{
  "encoder_arch": "caformer",
  "model": "encoder-decoder image transcriber",
  "dataset": "analogue clock faces",
  "train_examples": 97500,
  "image_size": 32,
  "crop_scale_min": 1,
  "horizontal_flip": false,
  "translate": 0.12,
  "color_jitter": 0.1,
  "cutout": 0.25,
  "tokenizer": "char",
  "vocab_size": 15,
  "encoder_norm": "rmsnorm",
  "encoder_norm_position": "pre",
  "encoder_activation": "gelu",
  "encoder_head_dim": 64,
  "encoder_fused_qkv": true,
  "encoder_qk_norm": false,
  "encoder_parallel_block": false,
  "encoder_inner_norm": false,
  "encoder_moe": "soft",
  "encoder_drop_path": 0.15,
  "encoder_num_experts": 32,
  "encoder_moe_every": 1,
  "encoder_expert_mlp_ratio": 1,
  "encoder_slots_per_expert": 2,
  "encoder_shared_expert": true,
  "encoder_patch_size": [2, 2],
  "encoder_depths": [2, 5, 5],
  "encoder_widths": [48, 96, 192],
  "encoder_kernel_size": 7,
  "fusion": "cross_attention",
  "label_smoothing": 0.1,
  "decoder_width": 128,
  "decoder_layers": 12,
  "decoder_norm": "layernorm_no_bias",
  "decoder_norm_position": "res_post",
  "decoder_activation": "star_relu",
  "decoder_mlp_ratio": 2,
  "decoder_head_dim": 64,
  "decoder_fused_qkv": true,
  "decoder_bias": "all",
  "decoder_qk_norm": false,
  "decoder_parallel_block": false,
  "decoder_inner_norm": false,
  "decoder_positions": "rope",
  "decoder_cross_attention_every": 2,
  "decoder_tie_embeddings": false,
  "residual_init": "zero_last",
  "optimizer": "muon",
  "muon_scale": "original",
  "lr": 0.018,
  "momentum": 0.95,
  "nesterov": false,
  "orthogonalizer": "newton_schulz_5",
  "adamw_lr_other_params": 0.001,
  "grad_clip": 3.0,
  "steps": 5700,
  "batch_size": 64,
  "epochs": 3.7,
  "lr_schedule": "cosine",
  "final_lr_fraction": 0.01,
  "warmup_steps": 110,
  "weight_decay": 0.01,
  "adamw_weight_decay_other_params": 0.05
}
Rows from block 5 of the text decoder of a small encoder-decoder image transcriber, named by matrix and row number. Rows with one number belong to one neuron. Each number is 500 + 40 x the weight over its row's rms, rounded and kept within 0 to 999. All counts start at 0. Numbers have three digits each. After the name is the row's rms in percent of the matrix's.
After each neuron's rows are labels from the 100 texts, of 14976, where the neuron reaches its highest value: "tokens" is the input token at the peak. Only what is clearly more common there than usual is listed. The data: analogue clock faces. In brackets: how many of the 100, against the usual share in percent.
# fc1: MLP up (decoder.blocks.5.mlp.fc1.weight, 256x128), inputs 0-63
# fc2: MLP down (decoder.blocks.5.mlp.fc2.weight, 128x256, transposed), outputs 0-63

fc1.155 154:488425493528531524397506468515488456509478453565476486476528510508447487520530527543533490537528501502499518463493535472487490514504530568526495426592546503484463533507485523435513477523451474
fc2.155 123:498492475450409521560617493512581480504515519527516496501497489571477503525457513512464513508485485484509448581527517522493480494477419492504495488460427520540445520534484469530442511481559652
tokens: "7" (42 vs 2.9); "9" (27 vs 2.9); "8" (16 vs 3); "0" (15 vs 5.6)

fc1.8 054:521551498465503536509518470487534489469487505482525500477488501480513468455486528498483483474418511432490499477554454470512478542525575502477453492515453452542504435462543460530550564487470512
fc2.8 059:493400492531529431488509471560518456532408515517473479497550469519528556504526504504565527470523475575448519515461496504483474455487454514518532475471545497515565512544526512521451443538455529
tokens: "6" (41 vs 2.9); "5" (32 vs 5.6)

fc1.113 027:463429460470460518513483568465537550536531501449551531559453576455499471556456443575503553507540497471555490443505474480488458510460478475487450440522544441457449535508425541546459457466511492
fc2.113 043:495555513574494459453563479518440486479562559549502529494477476450436477483547549494508476546461504497486499464476521565479461473451575546462495473574444456454509512486488455448546451434483445
tokens: ":" (100 vs 16)

fc1.83 091:486482504522445482526509489489502504534513510565452498494454467499473454513468569529510531507528502549468467524482555397467465627460542540536435513502512565512485468499519468480508468474507546
fc2.83 096:450443478584498467505512484521521491528474474449558499504465514534462573466552433475502434496518466550549548479481505542543549471456487563478506462439468457506607536592503506488480539508519510
tokens: "3" (48 vs 5.6); "4" (26 vs 5.7)

fc1.75 027:518478547479440537513440495428465551420516465486516548528582484496517485479534483440509469453466449456509501574524482517467538500426513558489487501444484428498421531520488511478558488470528457
fc2.75 045:506465474499464539509427518524491544562459521521425455464503579532499512484500466478515445543500549490491497465454544528522542452546491500550487452439500512433496483567487459435579568560536534
tokens: "8" (50 vs 3); "9" (37 vs 2.9)

fc1.122 121:550438455473477426512516515558516531501482521457447588581501542522497501506438547495476457495563480458525489524499520488501509477488431522521504495429518481455567485466437534537411483523573544
fc2.122 099:442534558552488555498564472440487493458482481513545522462520447514407506477574504497433498516499445582528516525526474473430514521447572545484473397569493538581432546587525475396557526478446494
tokens: "<end>" (98 vs 16)

fc1.194 123:457445525532414490483567484534509483500523470517515506543519517486464449516455516510505459480437453540585470473474462534491487540483541507495449558401482505422492499530562436466551488441511577
fc2.194 138:454381489477440557546590505502545470503493474487505536496455531483425512535491509542485496458530475568479539540469508452468471559543440508499531458478506530469505523487449492435490465474583548
tokens: "<end>" (100 vs 16)

fc1.45 113:481501512507434475477507475493425500542483457589473553507400470471482470490479438558543514495493500532524438492550539506523487520428546501470517532550598487515527538591524466525531420445605487
fc2.45 092:479383491533522508519537545532504482418523525449516460563538503498460480472520534532489454505495478522434540503494456478490482468527454509519434465455427579486544405468480529516498560533431513
tokens: "1" (29 vs 11); "5" (15 vs 5.6); "2" (14 vs 6.9); "4" (12 vs 5.7)

fc1.180 223:535543527489497509526474442555506492513513545554460483495502403520500514450456504468507465461521476431521471537503455569436493534439478559572556548437542507467491536484500503488486508489514541
fc2.180 156:482467481511547498486527538444470536507505496503538505521476560478528498473496477502527476565509472629500486457445577476512533484534485447487426471520487417585577510512521493507536467485511486
tokens: "2" (67 vs 6.9)

fc1.19 145:491471473461527489480494514521520454544450555469557548530456549475479472466567455577487476510474465515473463471498552503577504486524539439436567489451527515531452484470512498542536525558546491
fc2.19 098:582542529522484486513471464498540502455546456533485498447537518532528493541508562426529524522542528431502559534477448549415474520456471575472466568482453482441565520489523433457552482490461510
tokens: "1" (100 vs 11)

fc1.63 265:495549524477448516500476472484472497504437490494532503486545501540520498464496463488509505483583470550510469490518448571516500559334462474502506538472466475510463538505473424481511501512562525
fc2.63 177:476434511484479435489536504545574510466503543526487547507532544504477563540493508490491439477445508450487507467477536439464501461571512524472464424516479513461559452531525522458530487546507457
tokens: "8" (24 vs 3); "6" (18 vs 2.9); "5" (16 vs 5.6); "9" (10 vs 2.9)

fc1.96 094:488517475455546478505430441475469442548481520550508495522519498510447517427533477549483514534486467432538446496515473522515560549437461487521477528523513554506549523435513500503499514479535559
fc2.96 088:555561509554470486522563588469551534474536464389512485480459455526538469536455539493532472473522495532432588529510452482481463498526517496405506467480465449498508485462459494516535413515455445
tokens: "0" (74 vs 5.6)

fc1.110 146:507469445447467549511507494547522532526548489497454466534517508493582467441458503478520520532479501505427581470499465518534456557506554531497580494452499531507507529499518459451532531420464534
fc2.110 128:491493556520478482521473492423503453494485535563515511490484510525445496585507444583435485465486444510545423521446530439520553478521440472464440454521485507498549495548518476534499504621518486
tokens: ":" (100 vs 16)

fc1.132 196:462500494557528509484529517502594518549514501517457574530415438537485573535500591457460476484510496559512496535536486476460545541510534524498487499516460477493526501427481499564527485516543475
fc2.132 304:472532565524524492436475525474577522513530519488530480506381499520502534505442461473453474502468513530520483538502516493493534519491526505490452492483437506506486483505558453593546443482548474
tokens: ":" (100 vs 16)

fc1.130 030:468478537429526519445490526502536503502491476549448494490453534519513585481560508543545505451419489529504502564496441434482516497499556483470578496524501461542514534497480470485501524421477486
fc2.130 048:522599456472481505525469468448426485471528489465455554502454478492437433465464412505505494470508410479491433495511514508502479436480537483528447452553525508463432475547450460564481457536486488
tokens: ":" (100 vs 16)

fc1.52 030:434508464560540545464492512548566461448515513476462490594540493453459483529493536529413452494476520529557574532533499516534434545432556502566502461456504487464487480477500390582405471468539506
fc2.52 046:519523505524475487556519555511423548544475443433495500430564531518440469462567474449476515491464535504497456559465471565512502485458462545450519523432421554537560523545450520503512527502471533
tokens: "<end>" (100 vs 16)

fc1.32 039:552472462449546474538461458494548469447493431562539625433495455515503494504470494528532503504579492470524445449444542512487482470470475538538493513451542548489505528492447581495499524397516546
fc2.32 053:502500502510555438465472539420444417463486524485499498511494484498519451513541560445412538555488471540482529418486500456461462562498544477558474576555532436456501517495532544494511572487524477
tokens: "1" (73 vs 11); "9" (23 vs 2.9)

fc1.114 019:553442524523500516523446509483466544542477468481458445544470476552489465499528462463495503429450498539434445520543471455550538575478492499509555446500494559536504470438480557530464467470483437
fc2.114 038:559437485504433441568516565535464574549444488488427468455467442528461531522463504490441478506484478491518486537488514525449462472538489502479506493510496482462527511438449478436460465571547552
tokens: ":" (100 vs 16)

fc1.167 098:512513466506454483484481504530479502569551529505552471506487485459517522504472511457503530486478485424531500537495520510527486541469574474496400547466426575519574483503482455514530477463500565
fc2.167 091:442464505543528456566559528468494495474490448500520510525518527598471488549501523531499460502493531525490461476521464514563520561568554549483565502513623470468429546451536528449460542524525430
tokens: "2" (54 vs 6.9); "3" (46 vs 5.6)

fc1.67 108:527527555553491519505519496459493536511510500571554516496570427544487529502512555493454519480509530458556481466438500520507538508463479488600363518566500509444555450425448504421478469574480537
fc2.67 101:491449525496494423507520478442427556495473403464506487548465567538506428553465471503505484501505499541516460477485525532545471615473524514555530514551512495487479511451491484462488549491480466
tokens: "7" (91 vs 2.9)

fc1.36 020:525533412461536496518465447580491515486459528537472482447539435555534534504494547505508451472543438563515423524517478453471453482530508493555474529519417483478577518498481455484519497531461480
fc2.36 044:433541512495514550557484545550515452541516476560560518472465501479554498531509517503467521540485515430449515531549481492452473559439482474529433478439496540432454561436553443548512451529538514
tokens: "9" (72 vs 2.9); "7" (13 vs 2.9); "8" (9 vs 3)

fc1.24 068:484555560495414507559506476449506531523541399480485451526426492524564475510479489514572545542472478564497526529491459459488462522521500489494434550503557495465562483524531463506412441493504518
fc2.24 072:480405449544474574498521584512519465504432508481513580494475516550457454414507486505502476452484548483484500504534483567477555556491458431505468436541453551550461482521526489491567554529462493
tokens: "3" (65 vs 5.6); "2" (25 vs 6.9)

fc1.196 140:485422447393484496552471563543465468518529522427497507461523506416484527592491526485522488550585437479514496501491579496491526488512448476449501520570497480452546516526399528485471520505535485
fc2.196 124:525555489484422501446474470470555485458525419492631516535521540460457478441507503495536515541429479509517511524489586511466456495461537550470497500496466477534494570516509485486505432512489571
tokens: "9" (56 vs 2.9); "7" (41 vs 2.9)

fc1.30 201:520405442507484533579533460542474540447467551562467452470472435509475543508498484548543443495492516461519560406544479487463469488525534509483544560473564417500508467514501497542449526535513487
fc2.30 282:509415538553491510495530466512579499487526462502454491508426476464401484544538525494494440494539519551500522444415467487500451515582465500483489496503509493461481472546513500424468516510508534
tokens: "1" (74 vs 11); "4" (20 vs 5.7)

fc1.209 032:428458533504509467512531490483436438452445511536530465446488486481436507514531495527480479542501485537456472530493536490547564544534457545460521530493452495415495405529446434460554527483480450
fc2.209 046:579531555531540464497448515516454555524583469502506506472471511514496462556462491550520465491476496500487527455591481520498467467454439424523530462533469512506452495550489553514473452501501508
tokens: "0" (81 vs 5.6); "7" (19 vs 2.9)

fc1.246 021:472431528457493462502488447566503453498468475562554452480461543479560447545553500560487536445549455522487466545444492563462541525437448458429538523516469492539549519487491531462485551445565476
fc2.246 043:499550447444472455552450567540443469555533451491468560489517507547494557450502536469451453521494454494503555511549573449454494448472452446466435498492505501461543510533459487458497472497515440
tokens: "6" (16 vs 2.9); "7" (10 vs 2.9); "9" (10 vs 2.9)

fc1.104 030:495437539421510582494435497410516500461473486505454493503547573453542597477576493499539529514453528500530536501448435554450565563439459513534521447484435475558498521559434536559540537464485471
fc2.104 047:524492508506527524534531486476482469539532563546480539479536505525427514524556473517465540477495437512499555534450556546499402519504503470500556493526520559534546581497473539456543522482495490
tokens: "9" (56 vs 2.9); "8" (44 vs 3)

fc1.191 049:465419597531538501510522478507522477462445518519486539587560544431543473555483535516526496494476453502457503524459519495533450468564504484474475448495490552552552507401482457446457527538511568
fc2.191 073:459544514513549434516490466511487533591545501557547598474468530482444554474510527509561484483524516521513515490530462485520508508502530546556507537504571555534473549584505543488501474461398557
tokens: "3" (57 vs 5.6)

fc1.17 201:452417515597495497472507456515478449525517512520535510518546524486402491518577558511542437540485508508557515480496555518466461496447529577455477477476498523528480547542485487436464462501441533
fc2.17 303:440418456511426532544611496508597483515500468508462534514445507521441453513495527519485418462559461563545497523460460480467455528527518522538466476481480497537466516554434494436513474488557629
tokens: "<end>" (100 vs 16)

fc1.200 036:549478484502482485415486510537479505415544543418486443508493481546536469517502490432519450514481518556545523425480459510462525534558466581504451514437605579507507532527567473503503494453545547
fc2.200 046:487490489490494497513496495521574484546447457459524565464525583456570504519455473527568493536507448491537518526498509490550505505481461478491526447550505495484559535529511508442455440477425461
tokens: "1" (100 vs 11)

fc1.137 022:479478483489516538422421504496544477553442442465451476576439457518547481518527586440449456536466458515462561554542494439587478492505439505449492476458574568509491496490501514555465551487533519
fc2.137 040:431564515446487504473437506440432556437526567522476530487550491531550558494434487450460556485560488522450503485526443564474556488474480439449482477566488490535440535444518515539514483532516501
tokens: "5" (65 vs 5.6); "<end>" (33 vs 16)

fc1.49 094:522421465467493540590496454525480590542552451500453486487538537491455505497524505499543561544464454476486528559530443545488511520492421522453527574446528469493522489523492447476443516538564552
fc2.49 088:477535510499500454504557501476587489499449478515544496498464544482488534520469493482520459427533555500573479447472584458520471535503596530544438432539471474515479497559484468491475506492415482
tokens: "<end>" (81 vs 16); "5" (18 vs 5.6)

fc1.206 022:472560484534539518579449518503549462479546534529450542540561453461526520492457586401479506481517470563486463529440527514528495438458569514555501573510515560504505490466516471446541505491512505
fc2.206 046:460470481560512470488560541546522545514482437497466555530528528446493482470555467504541521548500522513539558539551483508561477497516546433547447516465444572541536540537482551556509550561479507
tokens: "2" (54 vs 6.9); "1" (31 vs 11)

fc1.1 043:522451440474503517459515491447413549554469554446499520536523470544474514512512474480530587505521499461528538478478548483499475485528410501499527495492522514499526537494497514609517471505486537
fc2.1 058:526531529448523505509493522472525548461510442557496451474418431479443476474546463444487500519596461523438456575470470462580519522445577520476448499481431527498508451565527474457513491534489500
tokens: "8" (89 vs 3); "9" (9 vs 2.9)

fc1.159 054:537558490539509512506479523429464461448513541481543522555514519497509579501436540527499488527535616458534523548497507565492412467452449461523527578448477456523506505482546558557499499470508491
fc2.159 061:474515506493558552505492524480508459529507484564491550499574524483516432493436464480600494552489479489522434525524553523435515471422484448508519430485492518486520466521407498472508460431480487
tokens: "2" (47 vs 6.9); "3" (38 vs 5.6)

fc1.169 074:542433489485528509480495582534488477497471497458488532545535497503494493502518513474446469479546434545551573495497482534470508512455450494460547469441410487521495504484550504479477522621528512
fc2.169 069:491537486540440514538529396506561504544545419508500482491498473463472544468521489506494483481505478528516468498485486453499462564453589596549438486510541491481493561455428566438504447489454542
tokens: "<end>" (100 vs 16)

fc1.74 051:424515463508492560556487495531547572523569430553499492509513455523547516488455523523552506474558480599482497586481486446485484512531494555420487532518498541498503501462520487517452528439481448
fc2.74 057:452526521549487513556433545541525489519486596550500549453469512514478488493425527511421410433514499470451517471566423570532529497469506465528513473430499526541452483476466471433520494552517502
tokens: "1" (53 vs 11); "2" (41 vs 6.9)

fc1.203 031:470523532455559525514467485442445520448498439485536448429492500506460506471543541476512554476455488529487460467477522534458514538503504561482464492509432492454447524530456582487552507502527509
fc2.203 046:493481533478444548463563547502525490518498578501482541514520486431552438474507457494501483477578470482521590485490587536550524542558529521515540478458513498503540436439504527512502461471507488
tokens: "9" (68 vs 2.9); "8" (32 vs 3)

fc1.234 093:520532525498531511529520460484539463461474494548516491612562511544477489462417505496577485505542544500547525527430532428438532550518463530550457512512469464509474541492476533513492495533525532
fc2.234 094:495447546504558491470546568498494555575565517568477553423436468471493460470547483570486519534533449542491460489553503552534500478473534462445507507454484522504547541537584468507469514448477506
tokens: "<end>" (85 vs 16)

fc1.235 021:530531444463568494565495559476482476445578497474490532448449472468537500565460465462489460493466539464518554485449513509516522478417484522437438558530494456480449498499480563473500517423540519
fc2.235 044:532449450488492455453443551466444495564509442429486515554475466479482462528508485554442473527455528463482512429482546527516568571537552531521448455548435530557480552468445471531436493459468490
tokens: "3" (100 vs 5.6)

fc1.4 047:493509512556530492438473516529528551526445492488460544596493485492526536466456525510538499476516537460429568496438493508520508543460499520483443485548567542535511474470505550527458442474470598
fc2.4 062:529450557515517549556547493441528498499458552510545407479427487551549498532496516506484500551533476442483522542558524522476465495477545473512472562535509443421476553506571451501483537467514486
tokens: "2" (100 vs 6.9)

fc1.181 055:482544465450565456503527501500575422496464488449464513576534495470510523470552482494538495531504433504562504532533497490561514441525481473344563527491403505495557505551551490518471495545582443
fc2.181 054:585491514498560571488502480531430534481538519503532465478466484522473466462418458573505492532577519511411487449517483487481461553529554520543495504535597452538432500467488555537538505497454556
tokens: "1" (100 vs 11)

fc1.245 170:514506481455490500572520507545522507459506557429447511508489546581552500468440547476463510502497523438504545479457506479505468496560519536503523491454521501519516470405442528521482518535491509
fc2.245 122:472538481533519481449456524479461474547447438541524486472539488460493465513583487492510569522531484507415475536536511493499466496468425538464458500592509485514442541532529500436520496479460470
tokens: "0" (74 vs 5.6); "2" (23 vs 6.9)

fc1.217 043:476546521524515469491499439541464459540492549418572504513531522479515460499516479480580471453492531485545505503542449553514474509470577574532496486491525495471498526449432516455508392446505474
fc2.217 050:557444502511453477534509445409475598427505532567509537492506483422533454476452477490558447513516556573514518550515543479482483514526485473525454475451456529559528566547523425498471513558489540
tokens: "2" (84 vs 6.9); "3" (14 vs 5.6)

fc1.224 043:459467436480414568460392481553514535466509436524498452497516517500518535523461466556505468523547544489534522492518523470496506484487466571480467462471535408529500490490541563501521505447504493
fc2.224 048:525537517597566507566547533455465550495480529473455461526450566487479518450532556495441515472452502511483438592448539492483464500517510469449478544532443488497416409488511552523495569515468543
tokens: "6" (74 vs 2.9); "5" (26 vs 5.6)

fc1.152 040:456557476540542432562522463531538515490559538468534468490557434550468483513449513511475489534515467467459486460555567498528426525528479545465534537581548536497497458446492456558395463553461571
fc2.152 044:438471559493452548434451480495474436466470505468513560503466540562493538559459502553478518474496529532546468483483447462472468535516543465462468450430494522515467509544566468474566509477452543
tokens: "2" (63 vs 6.9); "3" (18 vs 5.6)

fc1.120 124:534551435468515473557502513516508474509496460519546514562501535478475510436530480580503522550535491480483461486504478512546518541492547484516445468494514520538540482392453447550494517497526569
fc2.120 082:488432546529540458466562486463423555490498567449451499485511507524490454562492531454464483472490490515504538532541493475452487502463436532474533498501478519487490541584555528489500475514497397
tokens: "<end>" (64 vs 16); "8" (10 vs 3); "7" (10 vs 2.9); "9" (7 vs 2.9)

fc1.220 021:425466490454565487466515463557458516489504472544531553526455472503470534466558526553506466602489458488432496525490491586519537550468541529442468443493603477531451465390587478500453532437498465
fc2.220 041:484549422567520459469566569544533463498449538505548553479466485450493482493547451435443428527519528523561457539546480563443554424574464467554494497546529517558495552444542541498470500566453438
tokens: ":" (63 vs 16); "1" (37 vs 11)

fc1.16 054:458506463460547526587458431536545553500544552472496585569482530529512437512491477548470474463479488507538439460524450501522518434553500510511489566525468487603509530463541466546518462464555422
fc2.16 058:585459552531470475412457453506501486510488441535498456427451535508591481530521509478572530522489543525468532518479520499494433427504416478531440470489481533465440529506519532491493557551471481
tokens: ":" (100 vs 16)

fc1.198 058:508540429495554454500502481448503544528472520495509485537503525503549530503457475446482578505455543575553495475576516478512475476425481498485516511427495550485436516479460485505568561471562587
fc2.198 078:534592499452518497542486467462444525473502463435531539512505486509539508482548521485564415561573545512533473449449518461519479465593517558495552533574481490433477509511500512438534461413496522
tokens: "4" (34 vs 5.7); "0" (32 vs 5.6); "5" (20 vs 5.6); "6" (8 vs 2.9)

fc1.119 091:507448524538550448510566532491524482508481490463516502564452526438517503443486497511493506547489469592463473491538516488558444458537484423536504513522503461468518411507501470532517522480539536
fc2.119 093:504564531504500520511492487501428498553537530553545457492477482444498524519464556456424459447537552455521478514444510511426462545522484563495412492492498445499552529480511560472468519445465509
tokens: "2" (42 vs 6.9); "3" (21 vs 5.6)

fc1.10 039:528515472512545484466406541432487559526510558459483530499593417519548505529519554563520442463542504559439560516491494465564458462471527552418466482529518523475452472530533470546511440532527410
fc2.10 054:560470462494514496425518451490446505527418469553511434515456444560515490522437516486490485431525490448501478531461451476536486393478552533492534501469467558493530483453497498479488522457437505
tokens: "1" (95 vs 11)

fc1.185 168:478501493521480488467510507465503456450542448486537515468440451468463486521531473514490498508538487565558433522513455505493463526451565490513492509516520498485496542595565431485590515461477537
fc2.185 131:446408480492480509523565503519503551531441561535486538481512517428415490507448522556522461438497386510507557509537430501512502489485506555487488514424513520461513474480433587492536519559519544
tokens: "1" (31 vs 11); "2" (17 vs 6.9); "4" (16 vs 5.7); "8" (9 vs 3)

fc1.150 027:443517455394506519566472507444469475530562434489500541578513493465533490519494444494499547400505507502509548537473517486517537534477467473498491460518561497494526506490390484569516459497471522
fc2.150 047:476411492500525528441514479551470514489456535472466477559510452531546482475488556472510491524548455535461465446467490497492439480434549527553542489469433475431466531533521471491514506556522501
tokens: ":" (99 vs 16)

fc1.126 069:508483431476395485513507533540495538483523437517448449494528523473524528493520615515441546515579514498525550554417511484463527503490414453472484453560511521497500519528490542481501464454482576
fc2.126 071:392517525530558557490571529503483493535503513480545575478494439574497465489454459494515461472466477489440491412540539498513561500434575573472511494520473513519462536490516412462424536530445530
tokens: "0" (91 vs 5.6)

fc1.94 139:519452539444468490536523521532468527553455518474451492471545485514511517557482532504517456560534485536429481450506466491499509531501458478411548451474549513469520525493473547453472476460541505
fc2.94 114:471569481533489488530492410453564460484503465535512488471420561456530507492533401515519526523490521472488485555515571457556480481525530500529485564558490545547460489561505433555501526563470520
tokens: "1" (100 vs 11)

fc1.76 244:459480537476544487507542538557529468511431515421482569474519503441502516491501556504475420463486461462563483520550559469461514487557495518432452478448415530471541495539530519465531503499497478
fc2.76 185:499544496571435534423472436475534485496525473563578434512494505526482478528460464481533581499525453541504559532501431543503489493448461515515558535522538433505451494477506504531452472434519537
tokens: ":" (100 vs 16)

fc1.69 084:463525526541476516466558481546507471473496447439484518507471449569442451464525545519519444497486468520536491442507484509522497526412499493431521447458526467493540517498556463449508458528476571
fc2.69 100:458450479474463494503534524553579533491522458505494582505473520487414472488471547542516473435525483520509536568459533479486479538482516560503391477497467546514474584505438473464500523467486606
tokens: "<end>" (100 vs 16)

fc1.176 026:503509490457487450502504506505485509431514512484523522436492429532551457525521489429528517485560416538433475532477546449491485602441520443589504513486484541467504455529471546492442495511518573
fc2.176 046:520473504478499565512491551500444447474522438533461431471445456462500541436560482495577583514527546555511479488537469521503573549540504495492514576507439529549577563527531451550478474438513538
tokens: "<end>" (94 vs 16)

fc1.192 047:540469464547504499429502566516496525520534486534541494451496498534434559473582518463564468507519476447540546492518521503419553490475498500522425507525456489547463495461511425441508492493497476
fc2.192 053:493484554458429502547530482427519562496492492573445462547508495510509511521462549521465494507537499483525486491554477531571486509510482506484490446433482524487469461556507496513446482463557543
tokens: "9" (42 vs 2.9); "7" (22 vs 2.9); "0" (19 vs 5.6); "8" (17 vs 3)

fc1.138 047:550471473486438579542512479483562512481441554464423484529577534507485461498546480519529485509546449487481513559461458492529485473532468525521578466519444438508410509514500498535425483505516510
fc2.138 064:505443504545525506441392474435461539542527447515515532502521438497537530496502431502461439525437497513526481475504504437502541538523533603472462459483477534467502461488566467496479535480531556
tokens: "6" (70 vs 2.9); "7" (26 vs 2.9)

fc1.146 052:477474501533574562459418568518404560473486528451537578436481469490526475525505533521511553526517514513486580578430507463493484501526461493505461508540476526447516487563491497486557561451499435
fc2.146 067:538471539471560575535506473610516494471484547447488484475507515556491508530458530486480537536476481488431476483478498501565521501456494405486519502504431474443465522462521515516429477527560541
tokens: "3" (99 vs 5.6)

fc1.27 025:557430518523510507520421482511477473440459529516516571479498514518439538495528549474471481434499494530570456557518500463488591524511489481414503455450557502440502519480536479574467527504536470
fc2.27 048:565502483462573552550491455480506485552527445517517513522508455506500541439413481562522501501499424501528455583556460514451523519550504517563460440534457516452459519468517525536546545547469447
tokens: "8" (82 vs 3); "9" (17 vs 2.9)

fc1.20 187:537494424499509516561528547505486544430554471589447539503430492429488533532544536511523575491506458496472503466501504520539446428583519489417496585408477456524619503491495511535418514544555469
fc2.20 230:468443539514490475517530488491578520475416481483515484449446493484417483518511493493540451473550585546557519396448486493442507487595493474517482470530508450476481504510480476441486497539542498
tokens: "1" (81 vs 11); "2" (19 vs 6.9)

fc1.205 081:483555508516463476512521454460551529471504453551506558552509511519524485437510490472536490491529520468523517533470535525468503508454483582563458582500473504492503483468518535488516501478501576
fc2.205 071:506472479472593506475517566504445438469495535477461471512463491549465552522492530548534473507576497537447489464507457492532474517504553476443485449539539552555460534468559523484514548549492477
tokens: "4" (45 vs 5.7); "2" (24 vs 6.9)

fc1.42 063:537495509488516562415431522546468486497514509534497526535490519567488491504513474450478582508469477562510513515471443553573503475401492468502556509486498460492475456461520459503504487483491435
fc2.42 071:517500511452474495558543538539532551555547467441413505443512477475530516460479487461562465473544531500445489451492511460432504510562507512466525469545453512477454531503486504556478545555544560
tokens: ":" (100 vs 16)

fc1.99 166:515468541464419542481544516519475490461444441540539481537518475457479463476446542520518544460540472553478495434496492491474496556437536483511510487489526527486490510450516462443492550475500529
fc2.99 198:441424544523397486542572511506584490502527536512486539458442475524430573550514531463470406396531488589513504482483448487458492477538506541471525497451538513499501512572487510519457466516589526
tokens: "5" (29 vs 5.6); "6" (19 vs 2.9); "7" (15 vs 2.9); "8" (14 vs 3)